From a checkpoint of a small self-supervised image encoder: 9.74M parameters, norm batchnorm.
Rows from block 4 of a small self-supervised image encoder, named by matrix and row number. Rows with one number belong to one channel. Each number is 128 + 32 x the weight over its row's rms, rounded and kept within 0 to 255. All counts start at 0. Numbers have three digits each.
After each channel's rows are labels from the 100 images, of 14976, where the channel reaches its highest value: "patch colour" is the nearest of a few named colours to the mean colour under the peak. Only what is clearly more common there than usual is listed. The data: views of escape-time and Newton fractals.
# convs0: first 3x3 conv, stride 2 (model.blocks.4.convs.0.weight, 192x96x3x3, each kernel summed), inputs 0-95
# convs1: second 3x3 conv (model.blocks.4.convs.1.weight, 192x192x3x3, transposed, each kernel summed), outputs 0-95

convs0.99:119171142129110091125134121118136159146194161127207107182129136145152137176133118208169144076141193193103113102165125114159143097144122161134139136135123131157168141135141183101106163139157193153122189141174123147162120152150138129179147149133084213107118168179098136134177143116150136185
convs1.99:190107175140150097125153196128112120102188098157127176109118113110132082184166161126131112154130126158140174089136113102147142175180170149144139166092124138107153130177153109139100124122150163123156117148160061088145137149119137099059124148147100131101154116144136084136105130183080191126
patch colour: grey

convs0.145:153192085168144137144222099114091075116170203103115122145184111167163118126118138144135144189144117112116172168121111101106145147168124121135158183149188108138189119129094111178103131104165130125109121130181097139111124127168098187110121136136177154140110160172163101197109078144093124109
convs1.145:168119121165127077112139207169135163161118131175148137165102166141095108104146166161170108171097135111189169171055174103104116151143168159127116101153100117121132157177120097121137122118099159125135153208117133104123219123174110112094128131098132123099157123101113132169165195117115134153
patch colour: green

convs0.107:151184112097127092165131115124115093120142061065104115136120103172097188093115183160145142127131070086112081154099104089063131132113199078103143152191157119124123141177104126139109134138139103134090126082109109079155104134092092150140158183095042165090130085172125118119109124111103121106
convs1.107:157125139158136128174088176161153075127212139134109144136141168109118122150200143067179168082127126113113132076128135118111118151147149110129136105114071120114131137150124153164090136084141133115144146124117127126160103089121123090194101173136116132075162086124177075139083096146128136124
patch colour: grey

convs0.55:145136113080101126092147151115094067154128088069154106130138125132126138097116133068149110176106101136096117126086121122081163124054133046063131132140196138103103117132129147182030119110155171139109154079131085081108138154076091163130128097120110165143170091100079088128107139123110134126
convs1.55:190167120161155175099171116155149123124138132133149099128159118123095133105125143091125125095123073128126062154079109111113160133091150157147128154109116131096112131120121086131137165127139098123122109086167126136105110088189139154192095097099148061144155088087128180126140145147078111131
patch colour: pink; white

convs0.49:098121137099094133115097126117158099129103069150128149082118105102129116160152132122103065113083131139140078078110109129132107055054101086074103052127088111108113134048124129120081159100123135107125153096147127102105160162093131135105076118112127120128079113086053099042125091080112137135
convs1.49:122128194145145126146091010142096146164075139170104110134096095102110140056141114133146140113163153125132049143181117124121139125166106149146141134087127147076099176124123104176156100141120158184093122168086165171172130122132126125113078141108135131135081116144111142133135127147183088111
patch colour: pink

convs0.15:077118155090153142145083128137133167181096106006128114124123134137118156076139164115137124179085089092114146138112131100125137137126176104145134130138136193145093111134138094150071134090093157111118096151174084165141124105146120142211072115074098117133162103138110112109147225141147098114
convs1.15:136155105099159136144143106123149141163123181154124097092128099149144146129134106152125154133135109096067181082198105131071112151147090138125098133084139185133141129200120136135117129142123105221102159166106098207109097101132137164174134121127206056251151120149140089112131063101090131110
patch colour: brown

convs0.177:105201140132177100072157131098136092103147153154083095186114115134161064143097086212139139184159121110137124170098149138064124134150139120130118143117137161153125122115150077110100172074088144155122088101148078103083094072107109157078105092093142078123112116152135110192142136149138132070
convs1.177:123156125145111078103148158156128211213086150212095148184148147095128127138119112223134134189116167103207117161120154142111109161101137145114135076174138109148112154155141157141110133123106128104101174162138092139140168171090072195134137159106175101156152087155119118142159120096114100123
patch colour: cyan

convs0.27:141151130179140094056133118108139081128087086100111108166148132126187086159108109114145161173110087163103179169095118151115154161144149045153180169121156129135126082123131100134127151120157173158141122129149136144125067129089079138088113100101130143105119112163113003185095111099128118126
convs1.27:167188121147122073088114135118086146144156117155125053141113181104084083085090206133134096165191119053151172183146164087109116182155096104112113070176104069145160141149157107123169135106114124163094142120141154162174190143189065118174083108100147138120152110132142108072163117149165152159
patch colour: cyan; green

convs0.68:102112128158111080117135113177132130082175122094143144158114114128085132122148117146127116137109115075139110135084151140041096112145126048076183115065123139135140090121127071123100122117087174157124146161157116180106113115130173147121112132077053063082108147164143147073129123087119135041
convs1.68:159103129091148115120127128123097145094192150177083127138128090132117091141096084114190119147069140170112103139203137133106094151140113144079119138056126155115146185115141135185105106106149119176167142121122102131070095136105072100093088128174116115158125129145164055081109167178117136154
patch colour: brown; grey

convs0.116:133136123162108058079086092165118098140148084120114146106127152141178070154102128091109129180109110115161130132122118129142144161040114145169133144114176115097116103059080135098114091067114099131105085176147096141106161108105121075062071084117122109180105119130155157194072132150111151127
convs1.116:078119085106055107109142119137084128086074139148175067185113139161101153122110176210098130148084104146157116113079150068156156108094127110168074170155170098173142118127104135122088139149115120098088140173121106159125194151131097132072178155081156070085107109129098163190087104104140137155
patch colour: cyan

convs0.18:184165071171117118107134079133089144095163160191105124155181124122129137099155116158127116153178114110105159158144090103146145141181167116126182123171127103196157129184093105121203116146155114163086137129125145174086081116121094141156161171128152158093092070185196149143129087130111114112
convs1.18:122144086133132120213142204135146132177188127125113173160185141123134133148123127146134167136110155141103214088211113096124166141160146169120135093127175151189135141171113144138124128066172082144157189192139087137080124110162155104162147135180097144176161070138119084108183121089081193130
patch colour: green

convs0.14:142122150159068151053120137089111123140129124110119105055123139093075111151109143121057075099152168064114186124106107118067057107121160125084128087170139093162121118151152083172129114038153120118115116100165107086094143112128118058105101111131097098133143139116104114137141155164117130079
convs1.14:122149137120103142124177108092087085161106159094147119149085100112113139095115128155104173118156151098175062161135122051063163120132164102158107162210177134145122172201108092100110155095140177124099115141122134188109205087161134127141099114124138068121110141074070114152157125149116087124
patch colour: pink; white

convs0.127:139181151089119133143196145131148101193129124127115132072106127185113160161095184131107090169162094132104125163106077115123111174161167073103162104157179095121117100078203114186093150141155095173127114105090113102153145123088136130110177158104166150095143125073096138085069128118152150098
convs1.127:130135159069128095138136162122138176128180101189130056172182117125051120073075118182119154123175192162163138142168111105166101159159077147088077110145142137163148135183153141118112161120125139147087110112147118134128117142156125140185159136209142107132086121178097144122144168153095135106
patch colour: brown

convs0.51:089114124129088092078186133141134094069138146129134192126170111126068063133116090138171098071117175104097148131104089109078107152152096094104105112129149145118141180111139067159095130097101127110131166111100092142058153136114153167096173117143078139090116126084127126158123101066101153049
convs1.51:155185151105124095108138109075131126152159187177123174149149150133119110090079169198100115116162175128081113161170116129080123163146093135123143087099184167124174152172146127130118109138174092143112138136144157167109132130137071127131120111175097071171154149119136147168100165096099117155
patch colour: grey

convs0.16:109142124150116104130133126143104118123148189188131112141093184173147134110099087123108136188121152129122144112113181113114155169161096147128147145108169101106164103137171120132109157122135086095144115121161078184082122095148079105132103101116181076116153124158158054247081157167124149064
convs1.16:073126117111102045123103218116146172141109136138104152195110098119156133123108164196113128158126139121163107146160132109116099149122119162098100073158124134182131136143138118149112133066156128060095095166150078142107185169140094122139134156101171074145132152162102145168072104085165119118
patch colour: cyan

convs0.140:117136117114139148135123131159109096178187185155113110092115120133100103142125132100122081101077098082123163045103112132127104078112090177029141088147156089095080112143125092105093165077101100142145105142149098111073131115195132123110105109145156061157072105152108097110182128160132109100
convs1.140:155148130147147116157175024132088139152048138162145121123073130093074121130175087127103148152141099066129077171088121073095121127134168124171093188151125146105072206158154070154116114115168173125098118203086172128147144112141146163097147159072142118089132140135041145127126124104157110116
patch colour: grey

convs0.30:119122102114117112160094090166132087141154074136088147117130102125163147104116133138080133164098116100144111122078174114127132166082144102109152144128177110067104062091065105128097098129111064110115083142135089091104120108061132102108151118094154065127111085094200148139045066139098122087
convs1.30:123116107081076085088100175136162094119123110159102034184157103122080158147114113186091091147125168100161122179105127091102130093125120176149020130149091068196144120095116167152159137118099172084076111150139162130119189164129110139104162118160141112079094182110152123130090112165160088134
patch colour: green

convs0.74:158145130166103136085131119105112151094081078098094108133164143169119153107148136080107127156160155134130132133116156149082171185103214094153121144095137121184113113121114107182146091157125090161112136153149145178156126115136106114058133185111067134087176145147112094207035150135109162144
convs1.74:144172117092097071116113199167103133104148144107170092184136142103137149100142209185124142140133139128150132127165116084102107153134127124080076102160135107180144181141117131142117164109126140147095176124165075151148143109136079088199145126171137078175145099115149097141149112112084141142
patch colour: cyan

convs0.108:128103140143147071080116140096166156133054088082115108097131124142070157106080191123144120121046067122132135137123136138091159137141187041148155132130105158165112098104145126159152151100133138153108136083141167122149084142092113125063109162087061124106157115122099086058139163144152120123
convs1.108:174112100184125131100140087083132109109191102107101084089126118096111134139164157066165125132139146134158113144172100198098157099114129155145131097132149106138077114137111113162148186131097099188090133104161136189152106110125092136220088147129114129162138140163149067060125130129125134173
patch colour: pink

convs0.83:119154136107156193114134135081085125116109164111138135177124111160060115174107164118188118055183167111141129130131126097047112109183140061120155103158091111199115128100107133210122139098141159121131145099105139067117113143112152184113096111109090112085101153106099089083122107147104110109
convs1.83:172151081134120113115111050149173157127142166117183116156104160141150152119092146147121123144134079155152128163120118110142114132134143085178159085146107175145093164193132134108129090096087129153083125182184083132151124156162080143164105120108182074078150059133050114123165134141117136182
patch colour: pink

convs0.97:121110116130101127122179104182109137147104105073130178064130154096097105151135140135102070092131156102143170126112151099144124092124142134079137055184188133102045098135060104194138106082139137123129109138146135084081169129113123086102107120103054138195138112104093146124160141116076151118
convs1.97:129143139079113135104138020135078163150086129154129099107076111088110142104174051160104108142199118083128141171134123101105137139131112100146067139165165145078151158086164086149098139104109153152062103174087138172196160117119115125123123135102142147149109122132086160135125096143207091124
patch colour: pink

convs0.153:106126101137116104099071133055075136087080135043124046112146113081135094133168075107127092108164095120113119112104104088090095113122146147149147104137138157143136123151104107139122143144090161147104120210158113135085093118186099103092108160125070119111148123109088149122154089080054164154
convs1.153:134185123142145159093183117141085165170088141070186173087122108136135098143144096201128189121095085130073146158070116115171147122162129110139155115163161140088161121185179113144117101149132107167170149079076105150141087140150060096145126134078144070153128138139108100116135100131129127138
patch colour: brown; grey

convs0.129:090100112148135116157133121109200068162144109140135124161117114123130139107076177106123112138026083132138165115119124168139139136053190118094137099109133143111093115057117123152079119099113116112154126093146120142126084124142093157078119098124142084113053097077087074087080104156172094107
convs1.129:166130143127168129081061068098115131152135076144090094103128113097059111139151103107142124120142118123160096154172122134137147125112091169178144140130141075100106104103099141199130124107072146148099129118164138147134092122098070152165151114112104187121066163139135131051191129174135171133
patch colour: brown; grey

convs0.24:157146083164148126146126104136139095134078173155129105142081165140087126135106182069176147126114094118156125153117156139043111110086125116139131105080128149094132112095082140166108123073159095082106145110075132078114166158123114098044087121123117088179076083131078089090119062164120128132
convs1.24:135084107158100179128069111201126110138173166112154104155105135105127130086122124172140155092155136123175161157111121066164153140166151088134131166151097127173081160129105115155103087126130107121098102132138086095173120134183077138138129187133159159071127056131144122162146101102096109172
patch colour: pink

convs0.78:082097079057105123123152086119105161132129081126103146107112136140115146087089137110072076155074119074106165083099140090125126085132157127074104086176137092087087103132103093122112124085109105152117089050155103113092088110124091133141076138100123092142099061088172123070130140134099093094
convs1.78:193130130109119133134160080112139126143118086065140118115126100154070124123125107111114133137144109150138083136131162106069158127123170121176136142136154118158124151117088085155157133126137127090103138126145169175147163092128168088158168085160138084148070158123091123114129157131074104094
patch colour: brown

convs0.56:132171127089150201155139123196154160163179189171089120110082169157088164137084145104131118176162145089115124156062121139122113137167174161117136106128170128141142075165148084142106165136101073136140079169105099135124177094133136106159158144091170093146162107125114132106140176195149102084
convs1.56:146151124075150081081104124129098199151100135180131087117144130085089088077073096179142100125156153116110123129157079157150104153137077119104099085123164144133185100179156148129091130098103142170070110172146109129126157170116116172149108123129124123159158142164090160144100124069145135140
patch colour: grey; pink

convs0.136:122097132111168085069061131106117099087151070111106112166126156128145077116193067096098140153130100157140137170129115127154148175061066136181096160038093122085103135092129127055131133081112102094117134170140157192136129121146125106098110055141168131144121123128132100135110107140134118132
convs1.136:156164146102095095077126113154074146163064164163195160139112193135119120077097150152122135172142111149150109150066112133205172151085118163111139146134093111099137098125120117114122151144095118138128157161068107154092154131111099137119118186078133101080134114154098120199177182120094137175
patch colour: cyan